config.toml
model = "segmentation model"
blocks_per_level = 3
optimizer = "muon"
lr = 0.038
momentum = 0.95
orthogonalizer = "newton_schulz_5"
grad_clip = 1.0
steps = 25700
batch_size = 512
final_lr_fraction = 0.05
weight_decay = 0.004
adamw_weight_decay_other_params = 0
Rows from block 11, named by matrix and row number. Each number is 128 + 24 x the weight over its row's rms, rounded and kept within 0 to 255. All counts start at 0. Numbers have three digits each. After the name is the row's rms in percent of the matrix's.
# conv: 3x3 conv (model.decb.0.0.conv.weight, 128x256x3x3), inputs 132-143, a 3x3 kernel for each
conv.1 102:102089116116115115149162119119096111119122170108100163159086188114094118143117084159115155123123162145131116133173105123105069148142134169156084122069168151129117121189163139102127132161138164172118128150126171136153148123150126166104114127129117077087142082115121129141097071124132140133135126145162195162138130120181125149
conv.2 101:149100153107142123145073128127094076147106142111167151096106167098116182137084099142112127107183118109095111150155118152094134105090105152118124106149097124115081148148124118108130123118140146140101102102112079111144143083157127144109127108157135122080143148153117108117110138129156090142106112124137141068095146136131156163
conv.3 102:171099104118124120118150115112099109171127132132112104090169138147128143139113103159173113125112121083109132086068143140136095111112127161106091088071134104238127112165087148062132171120097092118136136126157131189200069122124168128071153116096106141174132098103099154117088147148116154148092169119152091160089097159137120096
conv.4 100:137138099185119136185097126125134117133143135096111099185127133163133131097119109141143095132140082120149137128126123174101158139130141141126132163138141109114105157138105104137145172143127104128161128170142142112084127132153101128140144121136115130127121142099153095108171185135078149136076090131079080103138106152155172167
conv.5 100:112147100125153128152146104121141136153120083170120105174125122141096108121098114115128133136130100142185102106115133105123093146161166098123147138132116121115121096101119130137145132137101094109131155186134125179115125082121086098118161142109137114121149154119132101070132130122149072122119069105098130080141130147142120160
conv.6 099:138161153096141153106189162122155160160091157084112209160110111168144164114133123175118107117164180115123087135119126165137091106073125075138134154130115171105124146152097086111187078111079087154156163136125114084095076115118122148134140103083141119151133120158159122156102155157161089120142133099074079110157111092132150109
conv.7 098:105137082182148083113124113105063124138097093100088165133143113106136122121173117139103095119142133147139117175156132097220128154114170129108172110147102175103131108142138144100140134189125153075165082086132197108131163123149097085144137065128140096128077119108110112111178090132113128122162113164142143120135120173135127119
conv.8 098:137124159135051149163139112187133078132139141151097170119120191095119125142142143124091113126135150126130116152086136145101147162150116116159109118120104124102117106140103128166076189146139129120082152094110114123074178129161140126160125107038132139144129118149150103113069103152074140157112154125132136142120147158125128141
conv.9 100:122103113136154092151122132142176082105143127148122162156133139147153128163107091134138122060104123123093093135107120119090125114103103102093122125140161133076063115088135133114096098116131118110119109061109076097085074116121111160109109085144149125139152137114109126097108117144095103125129188103133087179100122129156142104
conv.10 099:132111141095095166111088162109126137128162124065155112116133149142168194158055139141126150123131146106094130103146117114163140165107105157108101113132119088155147087130148121167132155079093122111173120130107099129088123144118124110130133146158123134157125121121113145171137160108147107160092153133080106109119163153091114137
conv.11 101:155120142118125104114124129141134144144096120115070152123106173107166114171101099113095127137117179065076079101092150220112116191098158113130113113093158123139128098106057095174097088097164129123108113147127118132100094104144133107139182115145127122115109157138084173130112127114089115119140117121173070100151096106121123142
conv.12 096:138092148096085132120125122134137097123055162115119110104132092152096151131110163129075137154120124160152103125147086125161097079147123111113156121152155107101123094141119065088093074100087109131137109152134068133120137048102124117151082104089098145091137107151196120103149091100196078117140150138189212162112173177144139135
conv.13 099:105138067119178096159118096192113152133148134088120104093120126089088201151104151123117127127083122126057101189119099141081128133106116119190089108150170130131116135088112112127123080091100101134144130123124150086096114147132119147143141120126131131135115150058141067093120117184117127160110082101074095115108099098137088087
conv.14 101:136089058086151091137084112149133117112104121135104180140129123120135074156108117157083094122099069110089182131123139135166141145152149123088186075108119092105141130123091109125126108136139136141143120114140088159168131133118126146080119091128103075107141137124138172141135140099142143134157124129166119135089093190087070117
conv.15 097:080142129142180087107112102101104120111113200129055129107105124163164083103106114140132165106160109132112139096166136132152069138107116102099114151119111141164070144117150154145141066112129188098148160149104131126084130118193095130131135163099096149084162127156110120106146112133096148085123141103071074129092121122117133172
conv.16 096:153107089135106118138130148124127128152126218115122146111136158170108130162150121177181096073128119156154106098158082137138125154153076086118134102161052167081131063157153154123131103120094103115140114095115087135120132085080148081097137089124118140120129113092149113073150148150134107107123145097132154130126090120131091098
conv.17 109:151118150159150124123126153121145133154138129114132123124127137132135156095114134110129158151149109170160142136171134108144131113144092108135126159134117162092135113123130124137152121113105128156120086096103131096093112117118125127142116114115160138120132141113142148130136158138142145115174125108075144112150171140129118151
conv.18 102:128151128116103102157128116125128115115126137151136117101111084140106131117081121094101129112108132131122114108115099115146084094134105108124105085100126129140110165128119155117106130146139141129133141106120137132136107153164142163125155162111147145126136131169113130162112129143124123139137125113144148177111136100154117139
conv.19 101:169146093134104138164089134124170117146129139130063146136102135141084136091100144162137112090076122136076114163126106134106113137091105147132157175157127164117166078165125180133096098132114173194140156134071206102115157120134116106117141116098123128133112136157109092088092130104125128110125129112136104127145167104115149147
conv.20 108:081088085055102100144146125164129179109152153133144115142137198125127062144099128096100111147099127107115115165144123135152156091078160123131178154136161105147128125084121089142113176117104111120145102151211136170126123124128110063124127133138135128134165139144108131143085119119127107136121088098081045121108063144179153147
conv.21 098:167094131090081175124148124144118088124125110117148154134115101149094129134139098163132120119080099168117123180145113137166070122117096149138109133093082158061139114150125144160094146092089152125101128135088121102119106124083087128167075107125116118089135141109154133103126131120136134087151113159195104109121137155148178143
conv.22 099:141116175128141146092114144141162148160151152092110126153125104082109093170098087146129118140213130124162133130090095116133141105105160110101117169118092108117145128069154150102114154163144129077114088191138126142186105127156134126126131155153131125124119125139134121153128125129144172063135122115138154112080097102135087097
conv.23 107:121086105123114110133152115085141127145127205114083145106089144127124107069108102110129150131114165091102118081104213183175151095133126096129096147140120142163123117162097139110156154131146109157143121085112171095168131087056173143114129114115109159113143197180159110130097163137085146143156137079100111175110142091127171075
conv.24 094:114182087179144119109109125118151173122148143134133124122118111137101100146146156152144134151208111175125129160094140104182135083114158152107142079124104128105149133128138183130113099136147155127152159104115177136171151144134121138152107106160140088167115116106106142149147135104129164168152091136123107102122099098095093088
conv.25 101:123058113140113172053133116120129162091119184135117102194107105159143102084163089122109145122104124146133163099063099147092143191173127161164134098164112151105095119125143094158142103132122099174130106135103109137116140133139137150158146146160140145125123094150087161098104117138125109167135149143084090113092135138124138139
conv.26 099:166125096109134154139086122075123155103093109142152171087136119148144146157102162091109105172096125165178126154133148136130085137145126093089135108165139115120154126113157165096120136078105117098089115111138103110122112140155123085147125147107095129087141085124121164132111117124161087095101142153109108130143096116077114130
conv.27 099:147134125157175191157111142127120169098148133066137155137114123137073129128163092149152180152115088167159093135136126140128123121164086221111138145168147134109168111123120122133133105104169099163092084075172130108169147107080087085098076085162136121138147145172119147140139101160134110151099153089131075114138092138137124152
conv.28 102:092127098099138151121146126141145137124108128082133154137160131118129127154178181108159157153112113152139163164156143142124147110141147123103085127086173083130137150128178144152147154124113116121125129121139131103188150150124106064113205177132075135109102118119128117119154106150105121132128126153147108136105098145133082149
conv.29 104:114091143132140100153078114097105118112103114129148063165127076150074132124131115072154150142146132094140155076118146145145129076131099133120115101097102182124137134177135098142152116112158173084129130130121124140104114106152133132122140131159111082132132140079091108147131112108134126137099072151127080113110153107117123099
conv.30 101:119103163146136114133145134147122085102093129132136112125164089159159145167179124185153131129106127131131108148176092094154076142141130123120082096122092181125142127097200112126138092114123103138129100122149142135131166153091161161132141144129153125145107138119130109150112160104123127087127139140084124096129091083140108143
conv.31 103:146074091151128135152122127105107105127107141103093145120125109124123080106172120140126118147085101137112189136132119158121138130098190131133123146126133098146130192134128093113130184116139118101137122115117077157115160098156118204095159101127120134149129169084142154079083110112072118112110140123101109083144174106154152127
conv.32 100:089089136106148037170172103150194178126141035160173178129158114082087101124151167129171088118164145126151149161148141094130113148095125113086136097091171155124119138119148141179114125140183214069124139115134100178127120190173119133132141131094113152132158073155165115126140155131158103105119089151106116124189104117100069144
conv.33 100:141071081128117134164162127105165109162122147106129114151149145104121134151088113151118150112128083087125166084172133138139127119121161083123159164101153103155112134121179082147126140170169148081133096109147102172130141144164129099112128148148115152135077125140170077094140119120133116141154122124083117088088134159134063087
conv.34 100:127134102173184094137114113136122212083112092119155124133135119119144113137089112140080106125163083114133182098107172145087133101119095147099161053144110148119081169131120110169096108112159109119125096138104124096151139159143163130105117181158118125138115110119143074123144138108126139093149156124132155104185146124126148151
conv.35 097:112127086152109111129100103113128118084084098081192113048109129134138132135138132153129118096109137142104160184124149182109145115124113183088149118132133118166154102101119142154165140133094148109125096157142139149150128146172135121114117151175098096095108172136142152084117085125181154128124123140122088134127079141119158133
conv.36 098:137133143071141102108118109111145160137098100098141095118158138098122126125092169133096140088100134140165129103127157099103133133147114101116139134140133115103115083161193110089118149117146121139118097094117134125182146146133140140138146154126157108128107166113106111164138093144126126147136084134159193152176136173116096122
conv.37 100:140129147102175151129158140118132168085138191111109106152100149110117131140168117152117150138158124128100169125149099113166139116124131159166133177096092146160188111136175095123140109153092141174156175100148118141114133135137108168127074060202166120159085143106163158139152138126102149112153150143132152140144093095148150137
conv.38 098:122163107113115102120128164105121129141102066107158156133152143172109126136097142191107136125153147140086108127162102116193077127132075125126141130127116175084124150139121089097101134097142190088135115115152134092096155124071125187117150150116113083123145151142165136136142176144133158128164085088188215137155123113147133142
conv.39 098:135110147087151105171135149184161112131157098122096186151127096113143075099165097143127173135167178107137126087143152182113131173053099150174122136116131118168193183140111088129091131116153072130091105092177092159106129114191161130126149108178125168125112107196107155093129151104138084134143148139174105177154107139145164135
conv.40 096:159111177123111105129141145106135165121161125118087136131170105116092110145140097118165160111083109112164103140140152074096111192117141208141087155123132182108184176101126118136125134145096103092105077105130094120165101122148094123134163118133214108118163105133130157139122175142084137100120102098104126138109141150117106116
conv.41 101:164173197102141176152141135179143123180163086155178126201108129153159146119118117135139090151207102121085115096129147145118101149115116068189114168093052120108167157119115135161115180152105107207119114140112158164126105085135128119132124114138175139150127115107109095127168147148115151089116136117046082113137134112084077104
conv.42 100:100132164101132122121122165092092092104160144127092110154127165135127178125103119159111117169122110143061137131132130129131122126164107126099116094116102122112111114161135178115136065145133077140120146099142129118164118136160149131114080144111135115139135112105110130132109139107138150163149175132099106131100091140126211116
conv.43 097:114133154171103092126146093118156124102109151167132192107086143140139137125112136134147161135138145113150105112181131153144118137098099139084130115123130146120083062131132175085113100112172169078153162155121125107095144168168158080093103164122139108122121093143119138144173141144145142169151066132097125111093128118197164156
conv.44 100:103189098161090119116113138131105105104087076083090087102179182119153096145114133102117111136091121147106120100119117141132095086086123105115122132118086089124083122079124079131089115087103091115087104092089095063101111173131097092120167096129129131117112106105154128103140143126084142099136093119138185153128110148146134146
conv.45 103:126125108115050120069119113137137127126119143102151131145119106096079165098154171138216128140134082110136106133137149158160105105134156131111127156126145091096134153148141157104113137144118065125161139154127150139135130117142137133160136107130102105122124122144150142052120122133148118108129119176108148131107112135120102117
conv.46 100:107074117105177091112128121129132093133132096176156116080077150140137182110134122202125104084145095158158152193135152122158058151136119093134116185133137166168164122097125117121103112086099067116085111080101141159083119137098091121154086083118153112137143166147119181104167154134123103151107189106075104131082109091117136095
conv.47 099:104116119160148135145121192084119179088153079132099103087110148106103130143125122162090125182135138148136172132114141152139140183116209119118204116141078118128105149181136183111149103113100100087122109120075149138076141130167088111118100127158166133111142102145168156088109113102148110097141115088136115130108195128122158088
conv.48 102:076131173168106129127092094160124096091173089108124131092131111143127168092103123124123142153124181135114139120112133161098134155110093098109114140122144154090137127103120104163141100147154121108106092151110082114178158159121139190152122184138126139090112138092099127160129134118123170164118114104086131095095141172174148125
conv.49 101:075109084157066137120164112094075099133142123121177131120091090179130137116085155135111128134108119097115128089143138119116163090101146179132135148123085104160120158102195113128143164114107119103167192077115114118165168148114191134154110163121181114099112118114157136129151042136139181116129109140128117139151165142141080104
conv.50 100:146142110083143165122139080123122140138130089139120104090184167095158178118146097125127091099124119152137151125119133094126133122125128140101116092154156126187112115126109096084105140135117118123137140149135145105116141113112116134081130126114111128123119086138127097126117134139108125135170131117120113117118150127181154125
conv.51 100:160168157144113096132147170140150141144102108128138121174138179113143087147110138142158140106105137135109152156126125111156118068130134108088106097119137141139086133114144097125090123140142114133135108089162127118076142106108088121084145169159134131142102107098183126106148086140101093151113115135109097125049106112118105153
conv.52 098:138106123111158131147108185119096133142126110094075130116140147131129079163119103155100092137148134104107129129152130162086085134109133108087140134128136134108121112081179196174146164172141120110128089138160119110132133167082152121077111088143116112186106129136118158188157124100099138087170125175120108132119103144122145146
conv.53 094:160180149099154178133114120156165151157109119104163130089122087131113123142119098096073068122176145198209150139139124152129169145138195166181233220200188218192194183166191150172162147182191180192190192198173228247227157126136130138137120139092149157199149162175151132127103111116136132142160136142115158219141128156098067098
conv.54 099:147086172130136099052117145119117175107098093152128076144122105142131088105178131124125144108175149118149119085086174106155156096138158096091100085086066053073097145097097175160222123156138122136132115097168165120151116129154158094094104122152126087115119113131112159142111112118121080144145140089049122095150093094138144159
conv.55 099:131081124121079160127134084132166082068106112169136165098112121139107083163154104128112109127126152125115119132094113132150106132072140103109170153100149038187140142138212097117143152118117153121170124112156108157143140087122138172169177088112108133153133098154145109115125110118126130145174136097122120101074115173094153178
conv.56 097:130076118155152143143112110134120160161111047137105170077115116131117148113170149136132120097108125143130084124102119147064104144100153121141150101156090111114172106048154095128129124156193086107088058156110071145153159131101181151096125134156060044154082085139139195135102131123162114135191101135138106132112151146102118088
conv.57 098:156161195109143117140152124104161145129162153140142089146100103111111097155148097123115127170122134119103131115107160173086122151168135158189161089091135131112135152127126129168158129158097080142146131146117128101132085152134167160114140091186122144153128161086113095139076105115122098119098104060084093123090110114138123154
conv.58 098:129104136077111084138142159121121187085130089129130126125149117090105121169103182185078084163175053068178113124073162131158136162124139105170104076196112223153166101090097110140128140102087118104138144146131117133135165158172168179072152144169102165129170157119145113165127146163137116136104105203135135092112126098148116120
conv.59 100:169129135109150101114160128110169127136146077118110155095089139130130143153159119121078116158109135084077143160103131124144148131070154118126107152146180123165190112156142148126129132094121151111110156142126147124135123123173088121080160132108180105110125128133160136154148075135101108129141091157078078124113068128143079114
conv.60 099:156125134156086129114092173153146168111144190156105128142107145136132075099150122157114170135125092128097160162120137155156088134195081154089140123110163119204155113108132126119134116138089183133151127122131121125133092150154130155175147094133124114147143130128097153153112125139098123060127165140120124091079148094103169170
conv.61 096:076142132167161148106194129139140109131140106095108124101125109084114101137129131103146124093138138115128101102143094123140088077161158148134142105111137120104145144099121115136146145182138117147139110155136105128075124114127153117170116122118096112144154150133105151127117130081100147150132115128167123115120136111133123154
conv.62 100:154137111117196102129145140133135147131105072124172109128143131167087109120161152154086117088188098109138163130111095115075177130139152119158145104146121093135172091115100135138114167148133122099167136129125165145148138129109090143081144110098098130137110113103153166135097118088120093104127115118115098109088071134118129131
conv.63 099:118174139121075092162168110154184129125098113100174107112104123091089106101167148098156129091120107174143129144103078129158128173120088132155123137099126087103174159122140152121115140165168142140178131154120134124195098133103133099153139135120133109188132099080136132126126110125074093095149156095107137148171115133138172139
conv.64 098:172119125115155130118047106119089182122135135164118105113159176132123145133154115151148177128165141079131078154115131124156142119098158134147115099117164153143151141092141113161182107122161124095163111130176102149084127106130132127085123094130127135111129236121115139173108170170109084126120153111071129078161113116109117146
conv.65 103:107131102106184096174148113160143106129152145141216074162185148113133102114121168066122137154106104088105066164123170093067157103097077101109093132148177134108099133185166154135097141175145142134079142150169116113140151143172132162130149060114138094109131198114149160122125106158154126111134101145110113179122157111151109162
conv.66 098:090172120172123088108126099131116153125134105140097099098084166137149156135121124123169097166139063145125149060179121141147131114138109130133136137131161185110133118116121143057152119113127133142146111066149133120102095159109116082116091154121148124149136105109126150120131109116115150119081094134091128120098101117136124166
conv.67 102:124142137101107107144120125201130126111084118127126119144149185096104098152132139147146146126154115151162118126132123102127147145153113119162113158170132132106141112149105146141153113145127139134107143105103118098109105090108102147153138113144149152082175112143106108105137130160113134137121120157110064111128168110108107104
conv.68 096:146109098063128135138075121185166136138162135112141096127109151155098173093147122162165102188127164115140124178173135114108118086129174144109163119141136147114131120149175144174163162166135118136130115130125088166164102127147152162128160149128137129129131139102093106159113120174156162120078134166098134104128112128105109162
conv.69 098:094087097142115130130143127137136141130117145098112153125109124107084123123124124125153112200193138127140113112149166114154105153163109141102122149205122142147105125119125119129120126154117107110113126098181128141139154117133140140098096144136138179118160115125142157122131131148149113096140143147145106105154140141142125115
conv.70 101:135179155169088159108156117099159078197153118145100097106129096156165108149097131147147161118074128110128172134102096134084164158135105125118123085177183168133125141149135113085129127117141174087171166151146137126173111166145088124189175065113190151145118107127150151145112155100104144089160109134141158155076161100163159127
conv.71 099:136135126134101161147130105122133131106106066135114130143095125140162109094067189130078107104102126086159162168127150120128118155101162137125105102105106102114140138133116077137106105142078115144076126072094138149125132122142108088135093157117119160104147161084135123120114113110122165149112154123125148134087107114138153111
conv.72 102:191171136084107118154135138146119096159117181164173137122117115111132125143155119140071143182146074186118122144104142147142156120116146071085150083142118108146146155076136059127163084087077121063132106140172121121097130160135130136111148137104111100122153186143117127113183065112158144087107163101161159196135158142120121174
conv.73 100:105066154151182047069079169145123083075137084125161152103162145141124151074132130128128102140130140131124109147146124155108086110167154104085146119149089135136109172171132111132170123153136099160128139155152119154131134178126101089138143163124158108112145110120133116109131128120153090125133168129171164159161133120138131145
conv.74 096:106112103116154146155120128141109115120122089140137160123124140181114155096153077117134126146128115075147128111135117065105126133121122132117145133131088142101105169109098163119112096096140132083107108132127099137101086090061130132059144156073124150107123201125122092142175097122112167083115121100120169149088118122168129185
conv.75 099:116130135143141094151117198190138162142118180156076165125090108135109118139104140145145090123143125168114152161078089131104125093095112101161130149170106123188169089109073109103142157170124156114094115184119122163140117058097123150116140147147134136105174113070102153173154101122100162114132156160144118151109141143193185123
conv.76 097:118120192163111136123162134133094142114089098107163100136116079115129115146118109144136090150115155144161079149145092080093149141191170088109115120040177136127077134111132080129124106117145155139113131120123139111115158145124133140083135145062154110174145128125136136151128116125127104114164110157118098107079163069141139165
conv.77 098:094126106137178157163080074160119112118092154117119206099108143090114101106114108084173145202115152112059181151093080139132110124114123169162160149113108145123204162170091062127110133086132088134119107086111084121137131178150176155119173103154119109114132152170138145115163123149116138177096087120142109165093086111096037143
conv.78 100:116099114095215112122125140129124102077069116080126120134131140102115158102126117111117129102142136121127148138122124124136135126130157154158143164173136114122128173127126184186112161097084146103137152132110159106076131130151110122115148130155144093146149146132145118093131119123096125163090100135083129111103093119093138106
conv.79 098:143074145072074129117108100167111161133148122133143169149187109101098150115147130124108139145139124157142146121145111150094152115111120117181152179095144097079131171150072125110061141149142173109083124102089154132144124160104107138159113139133086131149102111113122074113119138094093200165101118095133167086079093105148123096
conv.80 098:149128109128147131117154097165126135137072115129133140124151137127078121145129116144126165169118129121067137092133111151130141129153132150134140098145184077116165185101105157127104110119135162088087087178139119117159074164099153108108091136142097163165151092144081117096119148148122152144109067085100117149121079126143134164
conv.81 100:155127114164098118095133174138125136093158109158124099126177157089152144112157089124189079118186081117134153120146130121150115110161162133108139145145077084120165158114181132105155119094129197072128097113172127127169097146109110149178103101149159135078091124192135097095120116092104162127126144152118116135181108128135131142
conv.82 101:116136139114102129183116099128119117160201121116104093122148135133127147053096165102133144106150081145141144141164176102134131120110145105109126142129100174106167137131153073104116119124133118147148158124155122130153143115143095130118089144129135153129095150120145120132129126116129122106095147148112123089104120125114084106
conv.83 106:087081146121149104110128099168176141133160112115132150208092106070116137186072132175116128096097116137133103144125124106086105156138099116130158129134214155097140112095101124117146102139126095152155170131111153143122157151117117147171084092156135150191110189118137056091167117096072149143141093163124061085074069115128135137
conv.84 105:105135097099097148106136153132134131123112151163138169113114058143137150099082114133117079108149154163157125161120086123113108156139137162111118097107128113110113136090138127172127108102121134133125153109126127129114109106142121116155116133127116099128165121116150158117138139097118121139114086137102110102118082072093145174
conv.85 100:121152162159100067073145182187137102127148170147130114112118144129148138189092143129157101070124140124054103164118174113124163099159108140133112128142079080116114112128072099170145159166149134162129115146084110105163112122161149136111158156132111118129127106091144125128142068156110123155194097117161160117122120112156142101
conv.86 100:175163117149126108116121109061075108114120128098139085100096106161092142105131141081107126143126127090153131133114166130129147120131127081167094136141113116075154168171149115157092143103068143129146146172121153147082135090096183125154116110092157126139105134112089107135114125138156152099100100132116113126121081166118124102
conv.87 098:159104139129121174160130147121120134126159161105127194099141135123105111095106077132108116144149090152114102113147131086106134114154148072038088075076111074074071134099145104067102093156189128122124095116128119158176122144129170168151131150134087099120136129133134148109140140129084131133110063110135140130157128093148118095
conv.88 099:076126096115194119125115080126112102098066152065073118111154131196133133090119124122162110068133177156141077109068137155129131124107181081120109090115096084123139112142098071142135138167131109136092129089119114070120120104166150129180110112122101159104133182141081148145119111101112118104114113179159074104154165158159102160
conv.89 099:139082108161098118125091151195154181109121145170170067093143150122172142120117165094117157162115135113092150125155134125138154137080111154140122111125132125163162092096100160172182132136099163112115158130087141132156112131160141061145137121152084077094108075107134139124139162107139148139159149132103111116114136096124148155
conv.90 099:142145152121099107120150129124120128089075115131092179153141189170170110103120145131125141125143137095092125076124134134145128061173135158111162158136173084114115154169108106128097158171136101136146169108158113037111116099107121149108096137096124129147143111146138141160099166113153117125095128135126105093148108142137144097
conv.91 100:130133146127123097148136114133109135124131122112179120084163101095156125132157155137130079088129115118112100158127121113128110181056108170089119118123140113103073075094131166153111067128150177103117087134140103131130087132087097080084153103115167106153146171146141168108129111128135066139133098152111140085169114170126087173
conv.92 103:114112140131107127118127162135095115106134184111116163118131107139141083125121115123097127072137138106141218103140118094087120114114147139125107172165125103139112170105147084105099101113114090104093074106119076130133153130086119123164139099148163117102092137117138140148170150124108131136129099129099168173153162152171112160
conv.93 099:117164150072108134111108156163132163127150138138174099123113134134097198157074116143147115126112106127117113139100098143072123212112151125116084105139100093105143119083145150115150097076093104110133098141068084082119124161090092095149126135151120115168125096114151137105141122127155081160125074162143100139111094129085104167
conv.94 102:102123140095093104111125141141124160103091092110113181077134118127157115114103114154136091139156073121105191155118109131100163169115130159065105108144153148184115124152134179157139110104127133127103167126104163108117117120107132155105181108119130131123141101141124144162124091102119145121157093154162114158118133174159121082
conv.95 098:148132124148160154076144077189145130116112110123119136150141091108091192138135166145163089127073107141152130123090153168146083135112125106181083110052137104121118117144124143147140164155123113142143158126140113114169120130118092085144122153144116108136105099147130109133105155136129118196121116139106154126109093091097105134
conv.96 100:121103097168119068144175148173124163138094161136125111112134146163117161094146123169143094146110164110109086180103138102129104148118069131123145145160068159115220139131129131070129111147086093102095138140085135087174131093161106081083158141090177141183131087168104104093130107158139142156093126118112072119105147135156143161
conv.97 100:151129120166134117112146073160091143135156124089113103133169106129126155138116132137141125158085119091114059115100106134098176118136152134144104148098121151120192134111133112091118172077141097075097084090096104113123214138143131178154128143104167103097143134156105124143113126128131123115083100152184180089149133076126087155
conv.98 098:143114123081112135104140143124144085149120105154124151129131054144115141096161109129121161087103115137086150087182182115129118127136112124137199135117135151216091136090146143155126126097138170086184153140122157155135113117116085126110193147122142085082088143176126144104130107127119105100122201116119135089153101091130124109
conv.99 097:128128141106092155083110150130097078097141118115052093139157111101119135124061123159125117127092114128172120126080112081147117148178209100136124120106147055099109095175112101133176179087135120158133136124130106164128184123125150178137167104172186107147150133094154103106073122100133162127134176117100135126155130187118120081
conv.100 097:115094111126110134082062137128116129145148141084062121155138129110107144116140140174150211106073130049108162172104135102098097107102132175156152124156170112096189066188165146104114112156178152132168121139101075162141145094121157127173104121142128110078114136090105162148166144160123086122131192138117100080121106183125110146
conv.101 101:107061133117134115151110135117101130104144151090099150121104125120101106125134133180150146122186130114145136129154103119124136070151111117125139095112114182125137113152101142111137143109118126165088125084105171161073136144131105185183149079153125141117136161145144116131087177122109190157093144126109115136119146139115190165
conv.102 109:144160119094081104095105119101114093202025109155105080105099153171143141184063140136115090215131116157069132108169102138154151113117134155130166182114165140168152061116104120121112164108147172079131141175093127108178093202132150118116135127126117113157154158148127135133137107127166103169170068132137157145160150093107162133
conv.103 103:091076147172176126125143156144150120138101194183139136119114124141128142143125166101118106129102199139123106167114143163138145093118163064122126190169107150074121114093157107148072150140111157151119165122133132105115131127205150161125165145115060174113128126117089122118104168129159191092115142111175115135192143088177121125
conv.104 099:129110122139128148051153175112121127139146200149172153116135106120180163145173175130190167116109156103174115155084137162095081118131114144161108150119179139207142077129126115122098107125107086134064085160141110105150113105136142179089100171110164161137137141129121153155118125086142100111123159129156143110136115112136136139
conv.105 098:132126114158147117134156086170113149100142071135116108125109109119095097115152145134185154108074112188181117134153162131139092124110071121185067168114131152103167151146174145149177157199138133159128207146163154093156099121129102143110184177143124092115177154072143121121125102151128093103100101104182167108171135087126132110
conv.106 101:112153155149089144148134147124090101107121054140144124151118112129130152128076122141105119131147143130079099114131095124171144076121103118124123098153121152103122150126105178095139128123092143139143152111130126124104086140136181131147155149142132114109093119173133138093137122123119112133117115117155151184147117136131147150
conv.107 104:090109129099123079120086166122108140131138121112086111116105134109101142073114111151194138157188088132107140115153192112138142120150099150071134142081131131070147143094162148098083095112125182074078126053100124107109110144146123141131076108120146110140153142159167142155131129127130137136128086110184161160105068139123099112
conv.108 098:103122078128170159153140147082140185141146118130189118097094126175089107160118149088116070186212093060138060092124079149164158117104142172092124098130137116111182104122124162161145100134132129158121145134161078127119150145162121138095133135114163088097102099099146150134158081115112185146124122140148089103133082126148147103
conv.109 101:166050114114094138192131093124135108163167089094171100180116101125142103101135099166157109125124094094136127119170149115104176107110136166119094130124113145149077128080113118102126158162088117095089160111111131121139129147086154134133118094166141068083115114083136110081132168113114163103140106177076138080132125172168098164
conv.110 104:120103131112144154097157165137110128147108115137160118077107109149106110140132111203130107107132112079159146178142097156173123131108085127143146084134129119127149115162087174102184147157145120171127201117112193144168115107179153095110098095136126126154109150122143095178134094147155152179110134125080100159111103123080136093
conv.111 113:092152107170166090131114124129195167105141167098169091125113143179159137137100144115149189127109112156126149120117132170092135109151092096166123119137154136132153096085117120147124138136149098093157097153172120119125150130113090127119110159128105146135133115118136169140107094178121108112146131148112121151156159141152080142
conv.112 100:063163104104128110156100146158110091118137103121115172089130116164118100096181124127189130094112141116088142091148219093109154124124164136152185101138156128104132114095108081086112092110101096107115152126120094125168172119165063133149162149099163162118104159120132126121097107189162139121088109115125139163158093130120160145
conv.113 098:144169159131076134150156128183168108124136196099103109092102128096142144166090133144146095095071149175154115093122113114111127155164087142129110115126129150128134133146098105118150168184151134127149145126097160132176100165128165134163155088099144163159152142147120091129126124096132081123138088125113130118116119115144124116
conv.114 100:104135119103122100134100128094128141157126150127154112109134070148148135145120097121130146145104147143107149109128149119116098172158078123097117132130155146135115118137126111145104179122106187131125185127135112149120139116122084136110173106156133123101158135085149132123116139119151115158110091130108139132158080125183125112
conv.115 098:148145137137112132112166148129157143139140096145143145163100122187094102148100135050116119166150105065158130117078150144159117141138099095147099078104140122090126159134166137160123132145148137119091136092192122117138179180167121144178123125200139111150124122110159160109132161131165153118128146142131120128089094122067109092
conv.116 098:122112065114110124138128175154122103152193179094167182120179186150137109138176129143135135120113115136120118168130109119130146142105120132189119119123144117100168135130122130154154159102137139156085086099168141115137119087126140134127128133125127112162134083120143130094152116116116148119114145119132119094112129140128088149
conv.117 100:167107110106127129130096120116106106159119111114141129173147185147099129117123136071147140129124121099128058140133134080144099096091126147158093113180142105133097123082090145069130110110098165058141126153147172146119162070117111147124109115144152145094139119097152084128117135139129056162139136142117145108163156123112100099
conv.118 099:099110119118159126057093123089116114163136126118106152123122153116142160105109088147113102096132133150175195163119095124098170096164153116090145111119142125107136117051132070093118150115128125134137106159084170127111144162127101155132084122096101066163163118131112080115102148134140108092097165141100089154104171127159149123
conv.119 102:211124123147113113150105121133114182108119148102160147164153126095147101090120177142129170120117123114139161118115070181092100135073130132130196131126165171171126142167139161105124118135111124139147065123115125093106191146181148120160122157098110117125156151120158120143073120130104163127131144112141137127157147196119147131
conv.120 102:155123144137088159163126157095137179090127157095101090108165120191087179097165110153119104121114133097120120164102053116132118151105157158143125137181057134083167085136142131114103130144130140116120142186144125146117103137065117125122121158144130123108165149131151100142137096149172118125082107121065113128076090138154197162
conv.121 101:142097157113139071118132181182073127104089125082149132153148120073112124132131113101097146163157127139124063158073123134107164169107149083125114137145135135111089130186120098082116158141135131131121126108139202108111130110174160093157124107138116110144130110135132124117128145087148098117127147128152126132136145107130128099
conv.122 093:140121125144147173116097081170125125097107117110120128156162125125094147144099137113103125096103101131142126104076121138092134163121123079109112133088097116122145126092104135111119170158112131139093106142091156138089152112121149199173113105120144141164112128121160089104146115101127100105124086138119134161149152163152151158
conv.123 095:162137144110174072141213140110115153098109105146132117148135107138124123127142080082149171160105077141121127127101155160134132157178128161109099122127093125143131133122153138119107126142129139111100137135142156093156097075109118057084128147164143168175122139121135154167118146112171127111189130125125107104163158185197087059